A small CTC image transcriber, trained from scratch.
Training: adamw at rate 0.0022, 20200 steps.
Rows from block 4 of a small CTC image transcriber, named by matrix and row number. Each number is 200 + 30 x the weight over its row's rms, rounded and kept within 0 to 999. All counts start at 0.
Before each channel's rows are labels from the 100 images, of 14976, where the channel reaches its highest value: "strongest on" is what is common among them. Only what is clearly more common there than usual is listed. The data: short English words printed on busy colour backdrops.
# conv: 3x3 conv (model.blocks.4.conv.weight, 160x160x3x3, each kernel summed), inputs 0-79

strongest on: the letter e
conv.142,216,203,208,219,184,158,205,207,295,154,245,138,221,203,133,183,184,226,200,144,137,254,169,183,258,156,219,224,196,133,216,191,174,189,182,204,161,206,224,217,233,199,151,200,239,200,229,167,183,239,179,266,242,227,246,212,231,211,230,200,236,194,204,185,194,190,163,215,237,210,207,196,201,215,224,191,118,221,228,215

strongest on: the letter t; the letter s
conv.103,200,174,164,175,182,240,202,181,208,140,166,210,172,182,139,130,162,105,199,215,211,217,216,198,213,232,189,194,210,193,158,194,218,228,219,200,158,151,235,198,150,170,183,194,212,164,172,139,120,162,138,204,118,203,234,207,184,210,228,182,158,197,198,151,141,198,176,195,142,184,152,228,190,180,198,227,242,180,164,185

strongest on: the letter e
conv.88,208,172,183,197,192,204,194,196,205,157,180,178,182,203,171,175,184,196,197,228,85,186,154,200,211,70,174,183,202,228,210,160,192,206,207,193,181,221,136,193,182,180,219,219,173,179,191,195,207,176,220,218,176,185,171,207,193,227,176,206,157,194,181,207,197,210,211,180,132,187,205,216,210,194,202,170,232,139,136,196

strongest on: the letter e; the letter u; the letter h
conv.156,226,244,202,217,262,163,124,210,257,210,228,186,234,167,195,228,204,212,248,194,194,223,215,183,210,155,193,158,199,139,159,203,187,213,168,165,145,182,190,157,236,171,167,194,188,189,200,196,157,175,162,245,235,212,251,193,158,201,164,155,273,206,190,222,143,216,160,224,244,184,203,232,208,207,203,209,154,206,205,207

strongest on: the letter e; the letter c
conv.34,191,208,211,209,248,194,257,136,199,246,226,196,179,195,158,205,192,195,235,192,214,224,208,214,186,246,217,200,202,218,226,190,218,229,270,144,161,214,217,174,161,184,200,220,227,197,207,149,203,207,203,243,136,177,203,213,158,221,185,236,148,178,176,196,128,198,169,169,154,144,151,178,192,172,198,197,251,158,134,207

strongest on: the letter a
conv.144,181,211,152,261,218,171,201,149,229,187,204,219,199,162,173,168,181,202,235,191,134,179,179,215,169,216,212,209,204,145,156,150,166,148,163,193,198,196,233,179,204,196,209,200,162,157,155,191,169,212,174,206,167,190,189,191,192,163,239,200,202,191,200,160,171,171,218,179,189,146,183,211,202,191,199,220,242,184,174,167

strongest on: the letter t
conv.4,171,204,167,194,233,246,227,177,218,223,153,190,156,162,190,262,189,176,142,232,201,201,211,195,198,251,209,229,191,203,168,139,194,211,210,220,257,188,254,197,171,242,183,193,202,163,129,199,192,234,177,236,130,180,222,152,229,238,218,187,180,240,225,207,154,200,176,179,154,124,171,248,230,183,197,193,267,167,155,174

strongest on: the letter t; bold; monospaced
conv.13,175,191,190,214,198,218,189,172,199,158,197,144,195,167,139,170,184,151,188,209,154,224,168,177,209,140,198,186,202,238,208,174,201,178,211,205,199,172,143,174,142,174,195,206,200,169,184,185,145,194,190,184,165,198,153,201,169,203,201,214,177,208,217,202,171,195,188,185,159,190,202,181,162,205,175,216,200,207,135,182

strongest on: the letter l; the letter k
conv.90,124,199,191,144,197,208,209,135,219,210,190,198,155,155,196,139,223,164,149,233,214,218,212,191,190,204,221,176,175,239,221,170,185,183,199,158,224,198,220,183,223,149,146,176,212,200,159,137,153,226,163,248,102,230,209,237,186,184,252,183,173,197,185,199,157,150,217,215,136,171,167,273,194,153,225,195,226,212,144,169

strongest on: the letter t; the letter i
conv.8,186,192,179,152,194,194,241,147,213,193,192,206,179,214,207,196,158,189,154,212,235,164,184,163,197,256,223,220,181,217,249,155,172,178,233,151,227,167,250,206,197,189,83,182,178,209,134,65,145,220,110,209,117,170,170,177,230,198,187,149,211,192,194,193,215,192,176,239,163,159,158,192,197,169,215,208,183,164,131,195

strongest on: the letter t; the letter l
conv.158,229,204,181,205,196,220,185,154,149,148,197,165,186,192,128,138,168,116,156,195,194,189,221,189,213,241,190,176,211,158,171,223,193,156,164,230,168,157,191,212,188,162,196,211,182,213,172,193,132,148,147,142,141,192,236,193,153,215,216,202,179,214,196,181,123,164,165,212,200,238,168,256,205,221,195,229,208,212,191,242